From a checkpoint of a small image classifier.
Model: 6.83M parameters, 64-pixel images, norm groupnorm, activation silu, depths [2, 2, 4, 2], widths [64, 112, 192, 336].
Training: soap at rate 0.0049, 10900 steps, batches of 64, held-out accuracy 99%.
Rows from block 7, named by matrix and row number. Rows with one number belong to one channel. Each number is 128 + 32 x the weight over the matrix's rms, rounded and kept within 0 to 255. All counts start at 0. Numbers have three digits each.
# convs0: first 3x3 conv (model.blocks.7.convs.0.weight, 192x192x3x3, standardized in use), inputs 78-83, a 3x3 kernel for each
# convs1: second 3x3 conv (model.blocks.7.convs.1.weight, 192x192x3x3, standardized in use, transposed), outputs 78-83, a 3x3 kernel for each
convs0.43:143163119109144119116131138144111136113103068172150117157196159114137118096160171139158139096125082145170094128143122137111132112123085161140115090068111168148134
convs0.44:131104111139136104107145143108132097108102092132154144128155131135134129145145179102105134121112220170143123133128131101073090132097152109123139154142152138092102
convs0.45:107117099104136091126135096121147138148140130154083068137097087145094141161124088157075092115179131165084134128142119117148104105153136101147092066169176163158141
convs0.46:147117189115079109092083105130117119073086140134161162128122133117159180135128144099171113153148149156151146067067087086120151188130069130087118067128222121153092
convs0.47:129175165134102133138099161148116103150128135104142124156161168072103135143165131121174129146119123131101159133128118101126101143075095171117054155126096133093076
convs0.48:122139206080155113126124180094156123083103233081092177160112155109152088134113146147057124110132160117086177117067165148109176137162087122114104166117191155095053
convs0.49:197128150117065124198084128077100173168089098214113138152110164137112125137097061175126139152079168096103089116139149107120070065129115137071106134060182113134125
convs0.50:090115138117119145138145101149193137127147128083154155075156069120107147136111136193115154113108080143107152148112119160125150053185153082199154160066085116147147
convs0.51:115116132136085120127099165148144109064140171141126162121125104192134070074130131152147110185165116097131134162160067167149171177105152141129138124099161145126163
convs0.52:142121194093115152171079078096166137143075126103099115137122140108140123133135109135125128113098139205102128156106114127117166086116083116140118189066127126138098
convs0.53:137077160153097068090125159181117145110129126144086127096115109110090142147123084148134106120070171195184024168143115085095124105129160173175211103125197139165168
convs0.54:117125132163150084255136098137142121118068064176108126117148125116146139155122129102155153123089157113110161141159154114142144255188140097119163227137110112123179
convs0.55:176202110116134148162134119126146096118255141094215117107143099152135130205078076150116098114106154113082165108150150106098154106133184028145157099140138129152136
convs0.56:150120114123125124142155140160095138072180154115145099155147100242077160149134127119132137097174125113207110083165144174152137158069107130172132117110126134100138
convs0.57:174118104099112133149127158077136128146090157057076144142126099212070109168124151144116127120083181108091135121089173171032136178170150112103157027135100143105158
convs0.58:132119147132118164121157111131086102125103089103142127109107086182137176140128158120157138147090131133133178134175094112151142112133136104157125109094078149139095
convs0.59:124144168136058145079103144123107147065158097064121090138103135129135065172069161155128122125050192110135112074113102084180078172096129178083146124117142150168139
convs0.60:139135155102178145148117171208144139101100106123137174156144139123132132106103109090102082182118148172106132154088126118120128109104120145102124060125175141140117
convs0.61:107143110094131095119068136125144145140122061147185100108128110079102116150071061124140152126142134165035119145095138103053132175157131100111140149114121102133088
convs0.62:107093127188091107143029109126175180116160107113078093118123148145100071173148187141099112164138187155103098080180156137125182151115073175102070122124192074113157
convs0.63:136145164133112133154072097172069126255184174255135099125127128088095121121110117106161135099135126116146151215121158191169098092141100159141143217148116122136114
convs0.64:132130162142104103124155090140130107088081139101107160095067149105143186071099132107152096145129123087137091176062086114131158145112175127072052101108099148172181
convs0.65:112129089082151128205120127142125150088187144177202165137167081107120124140130110128101176152170099133133196128105157139105156128170112164085109136198131106094136
convs0.66:090163142135147134083097188124159117142120179147045195103137106105191099091143037134126171124166044177082202170145091096127195086113105092128082084161088090150087
convs0.67:173131086117167156101157122133152116148157105135171155158142143126093093164142150140162174140130139128176131130131158056060109194150118149132125129160149109140154
convs0.68:131164136211126182153144159176168167140170121126171147142157116065116110046105095106074161110131166163143075120152097204143189100155157110145107139045086118124159
convs0.69:147168164100150142155139104152148135113146123114127156121136089123141106049080129071153150183184158074110172101153174106074180108090098067096065137119152132134081
convs0.70:120068193120096158096030114150149099199087121210098083158161136074069214134109099113137104204106180191152127174098116152155067114134140054145079156141193154119179
convs0.71:111161073131130139175128129173109133151106096102068104139120113203117133156083092055110106112083088096183097091099167066136179103186091109086140124142126140136097
convs0.72:101130126044179147203107095146159181152110109154107135157157130135111144139130151118129159185124174156144186134078142073084110165110097160113151086144172126081086
convs0.73:178098156117184099076177128107100156087133125138173176157106090132186114136143121152147111153130168098147136144191152131107154151124110141111109179068137168157159
convs0.74:146141120098093078119104118085198150091103130138139208129159195205154119127145146150111111121189151126127146131099128110075127154127124091089126083097146147150121
convs0.75:134141117148100148177125112083130083110084162133162116110136150130142131153137187135117149137173133146080181139065156132136109178118160161126094150185081108136121
convs0.76:163087180149126138137140094163138149162176122151106089142143124134119150080094074142136142145113119111128133084082128064116136118071116085107102161073104143140114
convs0.77:085058135082063112157116132099062129218076078127126120204083151123092134104148105112138074104152109143101178176096165060179120115132120127089160110187117157150115
convs0.78:151100110049153214235152096083124142171126063121117103119131165142178101092157087167144141093171059147106099164104086084093136163108132155098076110105152138138178
convs0.79:109112113099119120125139140151183117135070139136132092125161155111166122032230065097152145122078115039053106134125120116133090165190087130107103124103085138148144
convs0.80:150155168114155163121115122148087113087135119130159120130076137104135100078120087109142148206131099132080087139138104129116133123136166084169152131185098115133114
convs0.81:100153163122092165145038068117145141153162059143080153129145127170099140147111135112111121139156067164108100139091087153210122071087160098071148159098131149093139
convs0.82:066083145040045190062110168146164144181207120172067168150134116146210158200093150125168116158132134114149098106108140052105163090120114125099125138092123139121156
convs0.83:177156098165102163121186141056136106151045116109081113125158140161154180103142071094202126090125137180179094146203120172130109158139107075103122103187075134097111
convs0.84:180099184153115150140091136137155165068139119136114054159090162177077072105046131138121116058068098103118123109132125118134033135123073105099146168118096109122171
convs0.85:157048141092080132111099104112117139097078134124109159128132158123134161126084109162113122146176111131155130129148156092069152071087175123125139151120119135138124
convs0.86:059102117080115160099126120100099115105172144122149158113168140130193201139176160068096155158136136143093118156106102116191121133142135150151154114142094111138121
convs0.87:159104149139166106161170147134087148105083125094182147168127108186104154136087183148103152102147112116153100174062085122181152108163162123181159099128150161167114
convs0.88:088149142056125156097079186119116127150125157123106144158113116131153224064173153109117110103141203133122088141150099084136166123162116114187186128116143193081131
convs0.89:126120180152141175117132159163174088091137122133086091150176165115145121102119152109140084135073121148129023162089106052140192155093156111108165055131155117147069
convs0.90:130138123163098091095089113131107108093134138167115157109090146160134128114134111150095170102136134178057131099115141110132090132170128140114087128156148156158106
convs0.91:173098160133123143130127122176155091107095108104067140120113135019137149116141123073111123096162139125110123196090113192138105150123143136139096106105126084150149
convs0.92:121096157084118168022170124124140134128088168183095133120115101110073126112198136121139132156149131078091125085182100106095105141194162102148065125169132118109122
convs0.93:123124149094160128140135123133111129170129170101167100168123129169168114089133183101094139083186079128121074134129111163065150098158163171123196140057126113144170
convs0.94:109149108078098079071087118179166136157120122202105095131138121096156141030124159133101140180112151146094156171144123097144127154143095073128226141083102108134143
convs0.95:082157129072132097080199065135107169177140171148116171149106161114115121103104088116132133123118065187128135136118176115127167160128102143163111157092171137113142
convs0.96:168082091088115151155122174097139132111163154156133111132124152143137175083168157118167144087133103141159110129093116096130114108129146136077120130103156104107197
convs0.97:157118154112090142147076188133108103145069161150176055174151091159102119081114129142174093140174086099109105126077166134121042097110080111155064124104109143184150
convs0.98:130135145128091144108095130155172053145073157131079187101130156128080143087135187142087137075096105075116179111110096163097129104150182129103109104161124141103076
convs0.99:107118081182112137172142129106114141104126121190147155124112124130118192131081145103165132125133121171122169185147124146106131137093121153098131147148132159198107
convs0.100:116128128153157081145193087091119116100180129119136093101152132118121088121083060091119206104133115116117125143141094100122143105133157087116145108101103145123104
convs0.101:157134139114132104096159113143139117139162110101185140147115110183119065163126143132123122134147152142108132117097104086120159126082162196130125194215096222169134
convs0.102:127183163146176084165082075056160099163107093144132083127141075164143126137151155099105173107086141106167108119083127160088063063203136146110182153076091119151140
convs0.103:110084164102084142087099106134135086114137159080115123156169133121180118123086144179134143121104111127163094138087098141110168164176112094137169190187134097138119
convs0.104:088117149088120143054138091126090129124085122149168140131133140128139188099066038130102162110089067096221119112166131121175093145106166152138105125130085102059158
convs0.105:177091141122136163180134088148097117129107129198126112143119150147105099193093175147114122101163077157117139096129125139184136088128109126108248181107156098163106
convs0.106:124155153106164080114116125152115076103151122071052133126124122145157137173122104135160191150127152112163123114135088077126158152120098148145112080154110179107103
convs0.107:168129089135137102063170170143203141099097069090109150146093136153092169120127142091117102172063190134117125115149174125124157167158107131148160104169148112134117
convs0.108:100085110117066122165153113177136098106127143140129168155154182179204218096156128174112097098125044111175134165120097208146147122124122141121112147166124116161158
convs0.109:120119100145131135108150113041107073153128131145139173148125194147148130133119147109163070144142131132111147121145066106086111079128128097118096138105173115131141
convs0.110:142129102150111160080083152186163117122138104122130132149100163072101170148104131069148139094163134185091126133142179157143171175130108115196103134130070100108132
convs0.111:097120036182111127158150096090115089115165176140147156124120084106089120151124154161050145157070058142149098092197181196149104116102107131176120132106102130132120
convs0.112:150137117123111095137150077151089098128106089154154148068131072048125149171152107133042104154140115083136105126088175097057173119167213110117090057179095131123153
convs0.113:090197140138122165150136139105114092110145158081103143163134148090120050124071083152142174204141150108160101100140165121131144118131139134126098098122119090061145
convs0.114:145127158127165151130098137145108112095174079170120112105137157140152090105138164133109147111197104086182173135106123139169107164156102119117147119098141133093154
convs0.115:156135107154110069067115115109119091143071084183167120110096162147139157153119203121086127143120119110120154125129124106150124196113102102107128104149072133139078
convs0.116:187156081147093207160102131138190087152143166079162117134103095091131184149129099126180127155071149135103106127220074196070101144045116145181092094112103120098119
convs0.117:133079216029189126034115109147156126111142134109179123060202135062201145091195152106116127081082136094102185085099131145088201136112167096116170130123073083172130
convs0.118:167143137162119143107196098150125124143104138141150099143139228137158122118124114152122109163143173077122106141145116150141090098164131125048113153105188133148136
convs0.119:134091125086143056120183131148103106124090159138109163192098160128111114134156190103149092167102104143074137104129095068127109137134095102134131135111099101128134
convs0.120:092132132162141120141128136086151091123031079104057140182208102127158079124062104145089141176170177129181173140155149146128130123117154082168064140155127122141119
convs0.121:166074082076156132175154146135094149139119122120140112106107155156071124158165082098084130145165121114132154110150170080112152177143134106125099112170113139158157
convs0.122:080110102150106164126116187078141163179154127198054110110122143127102107202100159129120142134048114116143049098130131123135085203091117165057133075106097127112126
convs0.123:150142111146178110119159142127112148156122105118125118136139130180139125154176142126183068120172118122142162108165137129109139115117126187128145133066153158138087
convs0.124:121144153080100149103232125084134095103094071136120113135115135138147041105186158104199123094127148143107116129161101105118139141151110160136110096072178149152171
convs0.125:168091139164112158130109136076148151122144127092134095163130138164101108112134147133087110112192186128224084110093114167156132087102105118180172129196137102177123
convs0.126:143114090182097113158096081115161135155157134129149095131135151168126121179133105167082146105081166160122103139142096180149091115124125091094070186084096100145146
convs0.127:076115159133101055095159115141106130116172125155172133110125155070179113180125138062120146252191141119195127120137143097151106122094122143193129106168137128139130
convs0.128:089140156056135125106124100131118146175097145138154167164174124147165113137144114128086116119135156118142135127147170174090101128113085145126170138127106100117122
convs0.129:105122145102093148153109153094116129142085117160133108150063154111157208148152142171103122104082102185088244128102156112085072131171083110196141188181125141067199
convs0.130:174141151136160190146123133124080126128114059106132185132104137156056176144054095103165097185102141138166046107187111101147129135118139136076108115213157199165149
convs0.131:117101143117119149142113091125141123116148113106093132116123166113167122158122150137125116124105108149108140148108104121096087113144118093080063067116173135159117
convs0.132:133138187121103143123130149105159110161117066138159102136115160118154115113104150103119202105098147062138094167092142102133101176181125058169074126133154098131114
convs0.133:116180160126176183142194107127134226108120185141107107128103164173119094129177112116094108158112127119107106126104185117083088090116160166118088118143111134091084
convs0.134:110148096118167115190207113135119147120089105115113111100169144101123078159188134101168157165107122078068112086131126134074175157192168141163145152125136137108117
convs0.135:102160129168179157124097100145133176088130104146121103127125161129134131106114112101144103139125140133148114117155078122141144106125081091094144118061218157125130
convs0.136:152161135082151103123097105155124119090165127140074097130168146113115142173105098092218090155174067194106118129237155181141110194085072130093152101113072081177075
convs0.137:093147147150157142164168115124121158128109190072139178098125115107112101121132077140095136138156138148130155117111091137113192153126182144136126146152158137169128
convs0.138:122060150101117135198129148130117132104088090104114158178134148092157162097146113149176156120099118170149089168108088129049112089110166105129131141106125096144145
convs0.139:131144132127145175130139170138132116094138076100143169157131139140180092171152141134084095141126138117100135159121119128110083103177116089089158113178146100176101
convs0.140:171214141072174137115192180101107154107115130068199132098098119138117136110159137169114156072138058090102136119163142089057143143118121085173159113085136137081140
convs0.141:154138118160124101105158083059125131170140109143069133125195127132109124176091152218127124083077139165206077158136116204202127076134107159071143146021131155128139
convs0.142:138129085101194142152123180111173121149103134155131119090196164134103124161114146206151115069102109142158087137149105143162117098101133129151108134129109084125162
convs0.143:135161139109103140167090151138093111177171120122145151164118140128119195107113136167108128067164094148135066172123108076107061159217165096119121168196055218059129
convs0.144:110136128120131108085129164123105111088117132143109161112186109134171167159114122127125136136101105126126094146086139137161025077146093143104163119083149118134134
convs0.145:136089150137087079152079163112139114131166160245101100141118099088162160130079170124141146148113157142133222132123128095177101022224151162107180103123142149102094
convs0.146:116120141087148069119144110086115108208154149139124110100160105074137108161190146137137168130104197128158108168091171170183114120126190112117134117173095126105096
convs0.147:118177192184178114144092160102124116150164127161137106134115145200157113086198038164136134146191100135063165115159150167125100126071089147184078105108123111121168
convs0.148:161103052133091154074137055156128156078148090127099122156127172122220119129139152154157132137120119176122124162077098129127086134098073146184124079175145122135131
convs0.149:132165078060125135149139142041193084024095132059090142139119098157122089141143093146125136114132093182074166148147100166150071132201119135110184117098148136184164
convs0.150:131149102102136133134167105095103127130098127191170184150149088136136129112149096120158102069186121150118109120102157165166097140065123106176094093158102115109129
convs0.151:111117144133127233148110162110104147134119173131079163119131090163082125177132146122078114111123109144131099097088169172151144176121092119125152148235087129108098
convs0.152:114121120158064129060114158075139101160152083194114196136166153121118113203022150140127164116157142057121122101176075180077130126141084158119149065134137145207046
convs0.153:118082121096127073118111089159159142109159129148199142178118145138076086073177079101167121131150046159080127126113162127151151128111149071159057156121110150073121
convs0.154:110098171113091121130123088160114130111160101085133146082154178111145150070114104119111099164115092146093133116101174146151113071115081096111093090166113109140083
convs1.43:100098102147145122113082139090198134198180183184137132175125119112152189093113135137150173066107140139091124147118084080104198127162133096050111117144166177175165
convs1.44:137131124167112135154142149134137160173178204099148132144155117151048181077129123063048161110125115147107102137076172113109090141076156153177159186085097098108148
convs1.45:117096130135095059156134125188126155079130210090136137117120082114126060186071119087066159099113200170122106093157154123099168164090177143144163143107091113123143
convs1.46:156123122121109125092172124143153148187093097149169095087108097115104148045201142161166098169112123092114174131107102115125131120084124129140137115109133119097148
convs1.47:150117098140160171099119086155065092131125118149140147060150136190115078124134114136118116103150109131083149099164135102125135168155138153122103121117146106139133
convs1.48:121075153091125134139127122107126137224095132128134136176170130118107124080117137123147149195107099105145144164187179134133199102145113177114145118102141138139125
convs1.49:111116144112131113165135170153111137152101125137190071111083145167137172112146165135157133097097132144099133101124093170148140148039132143159155144114141165089138
convs1.50:113083108114116163155165126099161126156133122086126106139164189160150200153090148149140088164079107102108106174104164041153151139166120124116109067102111128121174
convs1.51:100131142132100134142116088143128093138181143128108193080120125124167107151101134122180112132085097144120114144162169113159185137074060151141123114130131120129105
convs1.52:179173138169147119148119106135216046102165164127115127118115153146138160133175144119098106099146126131124192111162149122075189079099089127113116122166121121195108
convs1.53:124088085068145109124113093157188137161066255156119135100123152173174078124171137161143127125210129151112142109160125113108180118099120186151141119088112144121100
convs1.54:215124158166116108119126154148050113122094137185170174115150144114125047146221114152113155113159145073184102165083208139081069140161125102093099105125151132138212
convs1.55:173098111236115156189132107085177122126163158124140123134102111164092143102113191174116134153148121107152122131155155129173188128147142174154151123108115095116123
convs1.56:187144102141145118094090131119135164163134167111147146117085085209157174144098116146131088064144021120138083168127099126068127136093123107035042110127073201200169
convs1.57:130098070126093081151166177148140138093093112126105137074097108130146116164135130067125079123131093148115108093097115101101057120147121086138150107120118142122123
convs1.58:139113126111145137155096117103087143128051127170126175105110109132142102130154117126150149114100153160086142106136119189102135158120166185130144125110098126138145
convs1.59:071128126105165128179116150144158130172116164144074104145167064132070112087216063118103117105086070164182063136085085127197102152161123124110095155146112185077105
convs1.60:204121074145148144126087150098098126069067137107146160084070193154118099143164072162108132153117075122108106118144121139128098125126145165167086084094109127133111
convs1.61:143141155174147154171163134130149049152136111215183076178082069089156118143150177217082038099167137130153149135223112158206170090111184114117147135100153147141120
convs1.62:143066119110137145117101169128166133137099099153155095169105143140141125145127076193092142163106109064118189066205081124139146145163093150126146155141168058128148
convs1.63:085176112113155182118111106144185175085119185086094160107121102157147064075164173136107174192172089131132125155153117146186154089138191134168113083124116141130070
convs1.64:082150087128101062181165147133129150106065142155088072124094177115135094130106146108105145147127122125168136147107084145167156067217085101179127146167148172057120
convs1.65:170126095102166119117169141128104070168160174120153091104083127139136115190132141115126127160126151130146172120192110142135164105119101119120150101151139140122139
convs1.66:155112134121145167099160141144134190111146171156138147155103124088154134105151142138206137080098097103104159162122146202157138109192067159117109121125136109119105
convs1.67:144138112109137154151108098106077148142163195149056144192173089052094144189112114131188189101170160135142129197184132131146107129168153129121082126147162085101118
convs1.68:154112142162113129109119136185158097161152142132128139136147157160143102113107061091111128128170122100115069096079124192089227146147132126139161155137159128135131
convs1.69:112085155118117127145131128064121196061193153125200102197163068185089123163066135160139210118071120125150143130071162062091090166184128122098115111133146135125141
convs1.70:136139133143177105118102098121130122165077115167144140105110125115101138127146117124136084116208142139122097131139085108097040147115121102134154129132116158092094
convs1.71:166185135108148142082116127138150088121148075136105106092083124079126107142161156116153118153181093119107135094152080149149134120135135150168148128125123108072070
convs1.72:132143159139125133093109146150160167127160162179126097123125168137141096080161149107140146117136137164126113148199124185062143095125156105116118118159137160106140
convs1.73:102121123120120125130153118190164099113142109065145161123180103122179168092106108123142058163170131090145124193146115144088161145132209142139124122120120120121135
convs1.74:140133076132118093154174147157138123137189096124153146115151076153092158144110136110124093213094167146118162181126167128162093127141120134133155124121099171118205
convs1.75:151098119132106116112132127089115167109119100141119160118146115110081152111152132128104154164080185122140156158167153126156107143116121132119120132119119127131134
convs1.76:093110089111128128147124113159128132097143119160152090163194149161064088178115136142090109105166091100159132130140135095173162124083056161157120117127130126119112
convs1.77:122148111127130151168134122117128193122116167050183091171122097105086152103083168088092131130139117159179113102149189165086134157112229102130100180217198136141114
convs1.78:108124123117027019101113089071097037147152153116136163168097111101152127144086112131127077082107116090142156186121089060114080126122127094060068119191172174151169
convs1.79:110068149106113182165205160208134091123091071131125136152125122129108175111206058057117120176093212174159122052149156138123149192095118119118145112155189110121102
convs1.80:067071134088112121143138150174121086138079148105119117110068097177142113137127097145127119159150145137114117057148106164113157129150106157165174145151109079089106
convs1.81:070227086153098193112101102153129088115141105121100162098175111190122149096099153109128160172085121116160107166166137144119125096153176132143142089134098159078133
convs1.82:103135143069135162100095156101152213116094210073106149167089129129154095096062154099131117117183154108112155132170057102145127158118132140145139157168145140150125
convs1.83:119151133178149103127131105097161141106109125128126077086118149106092117136157139127139113156148021179131158123107171111140126131168062132137114139111116132114122
convs1.84:072154129109148131085093137098064154089111120167108132148122147148112153117117162139076098074103096128165110095062121078130120153110110124079078093109127140164181
convs1.85:074136070160136123150145099105111113063120112173142142132135150124173142120133138176113085124199098160129108138090217114140142085135122138163129156132068114171102
convs1.86:105148152152110127125148118071135163169137130074061143153135142112170075165112160146149092089113169141109134116099169128107119128193080105078114148173145151133134
convs1.87:186158089108145168179170124165125125155117084081104096100091158119130123107153112113144157121129161150138126102094102126170102149139226090130134123121129139096103
convs1.88:137117162091144153134140106086149192111153095092204146113107128167137145152087125080155133143119208104146165115151102166088109135134119141193115090134156131088127
convs1.89:087116129076122145150114131110168141148109101095157111161081111120095147132126089122083194133140151155119118068162144164130077145155121139179131116121154128112116
convs1.90:139136143131169115118111126149153146116108121118142149080117129119094089151107150182102099254129091137131124111119142148167087117149153118173166112140128120074101
convs1.91:142154136089157123080109171154121128093117160155154107118115113144157155101105133149113144190122103126145116166180157125129138125114198138136121077113110128134150
convs1.92:127051122177089067107168115139106109113099161101130152131153124142124100128092133123097106127114096114111067107083168159093203136108105147145125169134148144109159
convs1.93:113121140122137144120138131118132080151142067138158132167146123121198152170063090099121094116118131160122118147201182107165131113102156136128128129134133118123125
convs1.94:124119128156135137166154119131137169147110131154110113136136095109107149144146099146104099160115229118137124146137088120199142206143138088164137114172128155147139
convs1.95:085156132094090168115044114172155196152115118104131120137145162105111174140090142127097163110091108090106164125137111043208067129141121109167132131185199145124121
convs1.96:138133116113118109115125129153158082092100144108141109116134183089125099155116126071147178158154128173121113126200164081108143093208134126132124124129132127130126
convs1.97:123143095126109167122172142096199117124094101123162062106123142137106143095119158135160057118122099119148074127112129109097142121150190117113149132190131177136124
convs1.98:105131151111142121095137108122147137093111104117112166166132120098111116128074123162130161084181199112105191206140103161172064107087160156180120135109114095132134
convs1.99:114116119122117135157103124084143107138121101085145127180123138087136083134162113128133065143126103145137097108146101116080178114114130139090160128081140127104134
convs1.100:148092089156113077149091104153118058097107132114124198130103086180131158212185134101121226120064230140062107139076138077164070146164091147161112048113106134118168
convs1.101:147127115154193168163173150131187145147160188162076132106105120158073191124122176187121122183086118117146121209091077101105137091141118128111109082116108123133135
convs1.102:096127167143125103161112094128168108135123102181104085084137132126142136065133143151161119164161095116096130101165179166154153080102130122120127125116113113088130
convs1.103:114144140134084133135114102164123088094116130051118116120108131127132116127116167113156192139146122143155170065093136142151168120059167147139122103116121146183092
convs1.104:136105144187083101083162159051154162120159122103123175146177130156095169086160100121121144138170132136132094157107177177113133162146136116141122177127103092121129
convs1.105:154130144156102083094130135095131152096155123098103088141135163076146159110148132146132045128197124115131093152087114070103142152027149188131125186167150101086121
convs1.106:141128130134177135143155117130126162115102126127166145095120140125149200068141140148134135154137148134123145099153110176082085117117114104138108152143095153106112
convs1.107:120115141116133121144077100124207116149134143110102137135143173117132127184134119141117118141067136152173101094140119094116152122143126118138156139139151135132119
convs1.108:145140140140126062131074125109116059090162145180095138145143131087173134093082127158102117156131104172171123124094138138110187134165077119134145146094124121090114
convs1.109:127127101158125150073148140164129167148084127146141155126091115136162141152204120132085163138126119112151107111132123081074142126112088119150136123126125149135146
convs1.110:117128108116117127128122088092124099094163142150058115178107159074157056139124111122107162149092113093155121077109115171135121091150099130136126117113109109130130
convs1.111:107153159165149128074131096125148107130078147122098139142126138151159141114117152131165141118169161157136150169095132077185186182188215127141141191188154096105097
convs1.112:123170126097153149119135134125128141122152126129148117131098163175154114115096138190122168101143133067123172124210148154131211169099095124119092114115141123130149
convs1.113:187159132170146146171134148161058107170139091155146103120213154094114096085136093117101148142084073116126097163151153175183139119130107151114118116109116131126099
convs1.114:118130097188207151146191169188119126093125096044163124087114137142141103148120085061147108140089149124133119130149068120067097120115113100136097150162143159101128
convs1.115:154156088136136089099128110124209132161189125072139042160112158195145146070160176090078181076115104130085168112089156079101127107097132124141166129153161123138146
convs1.116:136133087155148112168161127139135136109148096121145161130111156109181145174170134106156142129112140090095145143101180101127133136096190152117133011129125164101120
convs1.117:151123136093098158103065170159067056144083114111150118129121084144151108136174112120105123108143106105153141125096110057136164095022132109120105125130117100148152
convs1.118:128144124166146171116130160099149126046168111154150119092152139107106134154083107117162098127137131153116125136164150073161114093079110148133094107138115120121094
convs1.119:126095155160145142162159145173072117157084210053079159126129132137098126189077104130068164172106133110164082110096138162094142154096078095144138126146200155134120
convs1.120:134095123150156130106131185136105166067054131149127142146115077177162079097119082129070109206080168154137124106170094097123169174119131132114114127122118123118122
convs1.121:149084118098089176155085086114086141118127119140172043104086092139140098141076135097180148106071163162113123175120130190086108129235104081137126103116133161163137
convs1.122:134126158078164142079167169147111105100170151147106151136129125116103145106118112151090138144133142100084155097122198134100062143132151142170132137132113084131095
convs1.123:106073102104074081138099072154141123116121151109118154113111113127074139143159114132129150141161120078129150040175146092084151139116132116143139086141156197192135
convs1.124:101210144117115104163103158146139115171184126109089137111135174136184124140099101080111139122162111127087122110102116134131192035124121109099098125149130127156112
convs1.125:115125146165133126125138091169156110083134156114185144124111127069201143145208128121120121141173102148134103128087175104076106071137122113117124150127133131118102
convs1.126:095105131144098037172090097094149090140131128167156095133105134106175139140080159137166139149126162127109119097141130118041159152088096117097117138114134073096118
convs1.127:102151133103151119123101146097145131120123135089120078127077157134136102177160053123123079151128092164157177104160075183165137147141072112169151090118135114108088
convs1.128:149109156111152145116137118102151107134179119163118128131123150177079196118073182138170169085164144149128151084111132139154104158132118133137122140108132097142143
convs1.129:107157210091134124139126116088053101113108087141167164120191122162142058168128150093184132132145116119129135118124156136079088127099087158163164098078124139128138
convs1.130:105120119133135135145165135158132055143093140128108206127164193091137132115110127104144136143150108096144195146087137130148153073173108126123125130134142119137126
convs1.131:155145150177115137148145154187133127002101109174176181096095111127153087125094121108160128163100132121116114178125096131193133133134130170132114067055134105094096
convs1.132:121175115138120150141112153119100136139151171119116195144163102106159132143129096137125137144137092119141127136140134128098130135111159109150104125135178136114146
convs1.133:088128118129154109179130182177117171187178093153135126137126116112157100144087153148115183134071107181106128112135124124110165146104110091120161125153131160117140
convs1.134:122108148056099127141135110108080148147122114255173144101115098181139057127131149137097167177149198159082114169122095077128135076140078104117177136122157126125112
convs1.135:109150130166175169128148124122101094156131096150181128104152107088062140133200120131180119071150052101140086186218168153109211146085099127124082110103030151134150
convs1.136:165138128111130125152129132159126070149066119089101152089105119102202039156125098158067142089112175179116123095127127157146203081145123131132152150131126130125119
convs1.137:108107135115083129096100125088082108087177144149066158123091134136107113135128122104121154158117129111112137133117071131096120129191098161145136166153147115124098
convs1.138:128122130135129139143130148116093109097123159096132182129145152158063112113108132115075122128130096113136115113092086125107105164100067126121156115120080128126135
convs1.139:104120117131108144146131165128160154123150130112165103124102132072097173100180162133098100140143056127144175101177121104102124100128155113119158141126136151126134
convs1.140:096133173099188083148153128089182225098120114094122104109118104146077106054124122185156109122135145133111185081084154128103126184062114109093094197174153140148155
convs1.141:107131150092086160134131157104158187109152173144116161163112123191071185142124158125187200069143137102092117114059082107187147114109148161138128115111126123131130
convs1.142:130149131127136079125138087097107086150050078163143169077203097155176124166108122095107070192101159080113157142104136150157128129070119160131108091142100146164150
convs1.143:138099110085145144107154145099097124170089084083160152144118130129154082212104112118169127146153185157124134153161098146134144102110129134117199122169109135094073
convs1.144:127125142099117135088111120145116120134118117139062133160104084097116101140075168126109089133097130121158136149139081079168117155136158133134129129127130124127120
convs1.145:114095118162149124145179123141141117142100119124182156193105174156158149131062106109102096130069132107112130087129099123137166141103178123143127139124116131147155
convs1.146:101109104141118119153169105102134162133180073179054174112135197112130108159177122165098131204126088146150100086134107139136144120181123144123148133122166147083065
convs1.147:133090111128157133142128130143129062076115119122156125170100129166169180102168126104116088122102118136122096128120027150140127086204149119145145175134111128112145
convs1.148:102155156212117146114120140172080128171114216168103150157177118100163145129144116186147155141076084150096108110138145117128139058129138083126125088114114176108145
convs1.149:151203119087209118116143095121103139153088152177085119124092110121139102114201079153136156145143123138169118116174158108111126100193126137173104149124129102082128
convs1.150:153137085082182120114141121066094115135024126139136089125098134138081101196117117153093052064203109113164118122175126132108143171118165140151156152149151098117115
convs1.151:121121136118099114119130121107106143214125105103132095130182132184071082107104103182155105122147157083137178043113101115164071171114147137127130143163130128132140
convs1.152:078132183119148135127111123133083168150124123135094156122076140138143122098149138097148153103125148120130113115137133089093120089169092121155124127133131097107122
convs1.153:122133068130153133161161159108173074128151068120118035111143186071162143103118128131138102122189147181093127138083135153108143125117193141108158151124125144157095
convs1.154:096164149120132117101129129123073135169101183158097143141158123152145119164115134133151184147124175092140128164077145111157124130103130157129125088113112162132118